config.yaml
train_examples: 395000
hidden_act: "leaky_relu"
widths: [64, 128, 128]
blocks_per_level: 1
attention: false
loss: "mse"
init: "kaiming_normal"
learning_rate: 0.0014
eps: 1e-08
precondition_frequency: 16
adamw_lr_other_params: 0.0024
epochs: 4.0
warmup_steps: 610
weight_decay: 0.1
adamw_weight_decay_other_params: 0.05
Rows from block 3, named by matrix and row number. Rows with one number belong to one channel. Each number is 128 + 24 x the weight over its row's rms, rounded and kept within 0 to 255. All counts start at 0. After the name is the row's rms in percent of the matrix's.
# convs0: first 3x3 conv (model.mid.1.convs.0.weight, 128x128x3x3), inputs 16-19, a 3x3 kernel for each
# convs1: second 3x3 conv (model.mid.1.convs.1.weight, 128x128x3x3, transposed), outputs 16-19, a 3x3 kernel for each
convs0.28 105 [136 126 127 134 128 131 142 128 141  91 134 166 117 148 148 145 108 154 138 131 150 105 142 109 121 156 118 124  73  90 101 108 122 136 107 175]
convs0.29 101 [119  87 137 145 118 134 106 119 119 152 155 160 133 160 139 139 156 134 133 104 116 105 125 136 125 136 129 107 103 146 156 147 114 151 151  75]
convs0.30 110 [148 177 137 121 153 103 121 134 151 147 145 126 181 131 110 132 141 169 144 109 110 129 120 146 128 102 117 157 138 154 149 156 127 147 112 121]
convs0.31 095 [114 106 138 115 100  78 107  92 122  88  91  53 131 142 106 142 110 123 106 124  80 131 158 125 116 107 129 116 158 171 128 146 132 118  98 183]
convs0.32 097 [124 136 135 146 156 145 127 128 166 103 121 119 137 105 107 124 127 160  59 111 114 152 154 193 156 139  94 157 122 144 155 130 104 129 149 107]
convs0.33 105 [146 129 133 148 128 129 138 117 159 101 130 105 127  99 105 118 147 159 150 142 100 125 142 137 132 113 152 122 118 149  97 130 171 120 121 102]
convs0.34 104 [143 129 144 145 128 137 136 123 129 163 153 162 120 175 148 116 127 102 138 164 131 130 116 135 119 157 124  86 128 141  82 128 119 150 127 104]
convs0.35 096 [152 123  96 150 129 144 147 118 107  95 119 130 121 121 118  99 133  93 146 111  91 135 143 106 135 103 136  31 115 125  88 122 146 104 108 125]
convs0.36 090 [113 178 139 111 154 153 112 135 137 163 130 136 124 138 134  99 122 128 136 144 164 163 131 138 130  91 104 125 124 100 148 119  95 129 159 163]
convs0.37 094 [138 120 151 127 141 102 119 121 126 139 134 117  98  95 134 127 159 136 117 158 142 142 138  90 156 160 119 119 110 106 137 160 154  82 133 178]
convs0.38 099 [135 121 120 148 159 107 150 177 101 105 110 100 108 130 111 119 108  92 111 164 120 145 183 154 130 155 184 154 195 112 118 160 106 125  96 117]
convs0.39 110 [130 132  99 153 160 140 137 159 145 132 161 137 149 147  93 125 115  99 147 129 143 140 105 127 119 106 106  72  97 120 135 132 117 146 166 145]
convs0.40 105 [151 149 105 122 152 140 102 116 114 136  98 125 155 137 139 121 136 168 159 110 149 142 118 131 114 129 126 124 185  98 135 158 147 120 115 123]
convs0.41 106 [120 107 106 144 137 111 122 140 129 123 154 138 116 133 111 158 173  89 108 145 130 129 122 138 124  92 127  94  91 139 145 102 165 127 131 128]
convs0.42 112 [127 111 122 135 137 169 124 156 133 115 115 127 141 116 133 124 132 168 160 118 110  85 138 129 150 108 115 125 165 136 132 123 132 144 119 125]
convs0.43 099 [127 132 122 156 129 150 143 111 149 126 129  76 140 106 123 145 100 117 134 125 137 123 138 110 165  96 102 108  79 159 100 136 146  80 151 151]
convs0.44 094 [121 126  96 125 158 105  97 134 112 158 171 186 168 148 140 157 153 132 138 149 115 130 129 146 120 136 108 112 125 107 138 126 134  95 140 123]
convs0.45 103 [129 136 114 121 137 113 142 158 133  98 112 121 148 144 121  85 130 107 114 115 121 112 102 131 127 141 140 129 114 138 156 115 100 149 117 115]
convs0.46 107 [ 93  99 119 105 137  98 115 136 167 101 121 133 132 124 150 128 120 103 111 149 165 110 121 155 142 112 127 102 113 127 142 190 149 111 102 131]
convs0.47 102 [128  91  67 131 126 116 115 155 128 101 116 103 118 118 120 100 111 115 129 140 128 132 121 105 123 164 169  83 120 133 113 156 130 125 101  95]
convs0.48 108 [131 107 130 111  89 138 115  79 119 130  94 113  98 106  81 129 132 106 140 140 147 124 140 134 107 139 149 147 149 131 139 145 118 113 159  87]
convs0.49 113 [104  92 185 176  73 113 133 140 137 150 133 153 134 103 115 122 105 103 117 104 165 122 151 104 154 139 105  86 142  77 133 116 129  99 126 126]
convs0.50 101 [113 113 128 126 107  53 114 105  59 148 121 158 120 119 112 112  68 147 120 131  84  92 133  89 158 103 126 137 105 128 126 157 107 134 111 131]
convs0.51 097 [128 108 149 126  86  95 137 132 136  99 124 118  87 130 134  95 124 103 114 104 163 112 104 112 117 138 104 119 159 117 156 103 146 154 109 109]
convs0.52 094 [118 123  98 136 135 112 115 110 162 118 139 118 120 153 106 124 115  96 120 104 137 116 107 106 134 122 162 131 119 119 161 132 154 135 147 138]
convs0.53 092 [106 113 122  94  99 105 114 102  99 156 127 107 127 141 125 125 117 134 100 113 117 123  92 105 113 127 120 141 156 147 120 146 173 143 116 119]
convs0.54 104 [139 185 111 131 140 127 133  97 135 105  76 107  96 157 151 126 140  83 126 115 114 117 152 132 140 109 137 127 126 181 152 149 147 142 105 148]
convs0.55 112 [116 124 116 131 119 137 136 139 107  96 117  97 105 160 138 140 139 141 127 138  89 138 150 127 109 123  94 136 114 120 152 130 104 117 106 117]
convs0.56 095 [107 131 129 109 131 108 127 124 128 116 130 133 182  97 166 186 123 171 108 102 141 148 130 128 120 147 141 124 144  99  95 152 123 141 167 133]
convs0.57 092 [132 121 178 121  80 102 150 154  97  89  95 112 143 111 117 116 131 120  78 104 105 131 117 126 173 122 151 135 106  77 125 146 145 127 156 174]
convs0.58 091 [128 142 136 105 132  85 102 153 124 132  95 103 103  97 111 103 108 172 118 113 151 166 136 115 116 125 152 138 116 149 140 131 155 102 139 110]
convs0.59 114 [ 76 114 100  92 150  89 140 102 106 160 132 124 116 101 144  86  93 119 138 145 133 153  91 158 158 126 125 104 135 140  81 118 103 132 130 129]
convs0.60 108 [146 136 121 138 110 103 131 106 150 130 109 120 137  99 129 105 106  59 160 126 116 128 156 121 135 172 103 171 135 100 112 140 154 135 152 119]
convs0.61 092 [ 86 102 115  49  94 111 133 122 160 112 115 126 134 144 110  96 144 129 130 141 118 136 106 123  84 104 141  98 137 170 120 100 124 165 112 166]
convs0.62 092 [116 166 139 139 104 114 147 112  96  95 100 139  84 111  98 114  99 128  97  98 102 148 158 144 140  81 120 116 137 105 119 132 136 107 143 157]
convs0.63 103 [178 130 149 159 123 108 125 113 106 105 110  96 164 105  98  72  91 129 124  88  81 106 145 176 134 158 119 145 161 126 113 136  85 136 120 104]
convs0.64 115 [121 140  99  82 173 136 154  98  99 133  93 153 153 113 134 113 126 125 104 133 111 103 111 140  95 129 150 121  87 117 142 128 116 113 116  99]
convs0.65 118 [135  74 132 150 136 100 149 115 115 129 121 150 105 108 146  86 161 117 181 160 127 112 186 141 168 124 142 154 122 123 121 122 146 140 116 143]
convs0.66 086 [109  77 177 129 106 146  94 114 134 168 108 122 127 126  95 113 111  93 112 101 143 171 123 101 125 138 115 152 171 121 120 131 139 104 126 115]
convs0.67 105 [131 148 144 142 165 162 113 140 126 155  83  97 138 130 131 141 111 151  81 107  93 104 114  99 139 106 120 174 147  94 162 106 142 123 119 103]
convs0.68 108 [153 153 105 122 167 150 101 114 118 118  94 157 151  97  91  92 126 132 129  94 110 122 125 128 113 139 142 123 139 143 147 151 137 130  92  98]
convs1.28 100 [141 139  83 132 154 104 146 136 126 124 142 152 103 122 148 127 121 142 114 115 130 156 124 146 122 130 148  97 169 145 178 134 136 165 164 149]
convs1.29 097 [126 139 133 122 127 139 105 144 165 119 119 123 148 144 120 126 121 102 158 137 132 144 138 141 117 120 163 131 145 127 126  97 133 122 139  95]
convs1.30 107 [117 120 139 126 116 124 121  92 111 115 127 120 119 139 110 136 131 162 121 137 152 106 122 148 164 151 152 138 142 139 129 133 136 155 138  58]
convs1.31 093 [119 138 129 108 123 139 123 126 103 101 114 116  65  91 103 133 113 105 125 139 162 138 154 131 115 136 133  97 139 144 122 137 128 122 124 142]
convs1.32 103 [127 161 127 112  96 128 116 117 109  98 104 146 137 118 105  86 120 111 187 172 118  99 109 113 152  92 105 147 151 140 151 153 129 154 137  96]
convs1.33 104 [118 145 138  78 112 166 160 141 120  99  91 136 136 112 123 136  91 165 154 120 118 126  93 139 116 141 114 140 144 119 132 146 162 130 128 122]
convs1.34 103 [123 142 135 125 137 168  97 144 120 101  91 134 102  72 105 138 162 122 114 118 142 109 118 106  95  89  91 103 164 121 142 113 137 111 107 125]
convs1.35 091 [143 153 173 143 113 132 134 103 122 131 101 148  84 133 129 164 171 144 173 188 105 169 152 161 177 132 121 101 117  91 121 134 111 132 105 116]
convs1.36 096 [ 98 101 139 151  97 123 107 117 134  79  90 124  86 121 122  97 130 108 155 126 177 136 104 120 134 125 111 116  76 158 131 102 152 106 130 149]
convs1.37 102 [128 142  70 127 149 140 143 150 158 102 133 132 166 137 125 138 145  94  99 122 122 135 110 128 161  92  71  67 124 151 119 125 132 111 128 150]
convs1.38 108 [100 110 137 109 101 120 152 121 145 100 147 142 125  88  96 131 113 138 121  84 154  80 155 150 149 145 144 134 107 148 126 123 144 124 154 130]
convs1.39 108 [112 105 100 137  90 101 144 110 114 139 141 133 142  77 103 187 123 154 149 114 154  95 133 116 121 131 112  85 112 125 122  67 144 132 135 121]
convs1.40 108 [135 147 138 138 111 161 115 107  98 155  81  82 144 139  89 144 151 114  93 126 158 134 127 126 110 146  82 142 115 120 135 115  93 125  87 101]
convs1.41 099 [119 132  81 136 122 133 105 125  84 104  86  83  90 108 143  86  77 107 133 155 110 152 147 125 140 127 145 144 138 142 145 153 125 129 162 147]
convs1.42 112 [130 155 134 117 139 152 110 123  92 128  87 109 184 118 111 146 165 132 107 109 151  96 127 129 123 128 138 126 143 129 112 159 135  97 159 135]
convs1.43 099 [ 90 138  81 106 138 152 134 110 161  84 134 100 121 143 107 149  70 117  79 165 122 116 157 105 132 111 114 113 149  61 120 126  94 116 134  99]
convs1.44 097 [134 139 141 138 121 132 150 108 120 132 107 108 120 141  76 128  45 125 140  91 112 120  88 135 111 110  87 128 135 136 131 132 119 137 115 140]
convs1.45 103 [151 101 128 138 141 167 107 104 153 131 142 154 107 105 123  91  83  88 131 100 130 123 172 130 142 172 131 163 126 112  98 104 117 138 136 122]
convs1.46 114 [121 157 154 101 115 140 132 153 160 133 144 118 124 150 125 100 121 147  99  92 123  84  62 100 103 137 143 162  91 127 107 144  93 138  81 158]
convs1.47 109 [ 67 100 128 140  89 126 159 144 113 112 129 144 172 159 109 139 130 133 122 102 129 115 127  98 140 122 128 141  99 135 110 104 109 130 109 153]
convs1.48 101 [ 89 118 168 113 136 154 137 133 143 101 123 123 141 178 137  70 138 122 148 113 140 140 179  92 163 162 139 149 133 145 148 127  93 153 148 109]
convs1.49 117 [128 152 122 129 148 132 106 181 162 133 123 139 151 130 162 138 184 175 103 126  98 122 134 109 163  97 142 136 143 128 108 116 108 127 121 142]
convs1.50 098 [140 142 152 153 129 152  88 116 116 126 134 133 118 118 130 114 131 108 155 121 105 145 104 176 139 134 123 153 166 134 139 151 124 149 184 135]
convs1.51 091 [116 131 119 157 150 132 128 122  85 141 142 121 156 111 120 148 140 141 131 155  68 153 113 132  97 175 104 120 152 139 115 149 146 112  93  92]
convs1.52 095 [138 157 145 150 160 128 133 157 101 189 101 100 155 132 106 122 169 133 134  96 103 144 158 112 126 165 134 156 134 137 132 115  93 125 120 102]
convs1.53 096 [120  95 138 135 143 137 129 166 135 153 136 110 138 178 126 159 143  73 119 106 136 124 162 160 153 142 116 150 155 142  81 154 164 122 170 160]
convs1.54 105 [108 154  88 132 158 100 148 110  81 133 149 176 148 156 142 174 150 118 115 126 142 138 112 130 107 152 159  95 158 130 102  64  82  99 138 129]
convs1.55 105 [ 88 132 162 111 120  99 134 125 138 121 110 138 104 127 130 141  94 112 141 128 137 135  90  84 141 152 161 110 135 116 158 114 140 140  95 155]
convs1.56 092 [123 149 133 128 130 167 106 141 120 113 146  97  76 126 118 167 132 150 148 158 150 125 125 115 101 152 113 123 161 162 117 134 115 145 110 114]
convs1.57 095 [157 118 127 144 145 178 148 175 164 128 138 168 145 165 127 146 113 162  72 127 121 145 126 143 117 131 149 149 123 114 109 103 138 116 153 149]
convs1.58 090 [ 82 109 142 108 131 157 167 114 132 134 159 174 119 154 107 127  89  94 126 110 112 120 143 150 152 151 172 110 167 162  94 133 143 158 148 150]
convs1.59 104 [120 150  95 175 152 162 147  94 121 171 110  70 150 163 171 163 124 154 131 110  68 130 130  79 129 122 147 136 106 128 144 153 192 164 167 120]
convs1.60 101 [142 116  70 113 135  74 102 151 154 147 127 152 152 100 155 144 115 106 123 135 144 131 111 148 180 129 118 123 101 123 137 110 108  82 142 120]
convs1.61 089 [ 77 113  99 132 134 137 125 139 174 114 130 148 152 107 115 102 141 164 102 128 103 157 136 152 140 122 181 125 141 135 137 128 122 126 135 135]
convs1.62 093 [117 149 152 126 128 160 146 125 161 153 152 160 171 136 172 144 141 102 123 147  76 103 118 153 167 172 138  96 118 158 102 114 168 111 119 164]
convs1.63 105 [122 138 117 150 140  99 132 141 107 132 233 168 176 147 143  95 137  95  95 144 138 141 118 188 131 132 155 137 112 120 120 143 143 171 206  98]
convs1.64 117 [122 153 164 110 133 170 122 100 125 102 109 129  86 141 140 100 116 136 143 100 138 141  82 152 133 100 134 106 144 160 107 130 142  78 137 126]
convs1.65 116 [161 145 129 151 137 122 164 122 165 142 103  96 118 106 152 155 109 125 131 111 132 123 115 115 154 117 116 159  84 113  80 140 104 104  90  94]
convs1.66 089 [122 109 120 143 136 130 116 152 133 173 147  97 130 129 153 149 168  97 100 134 139 143 119 126 115 113 132 146 181 121  96 133 123 126 108 118]
convs1.67 100 [154 135 142 114 127 138 138 130 125 124 146 126  81 172 115 177 129 139 141 111 100 149  78 145 139 118 138 135 101 127 143 139 134 149 119 134]
convs1.68 112 [125 173 130 147 107 147 120 112 105 153 154 135  96 155 117 113 130 172 108 119 137 121 127 156 138 138  97 163 124 129 142  97 119 102 112 130]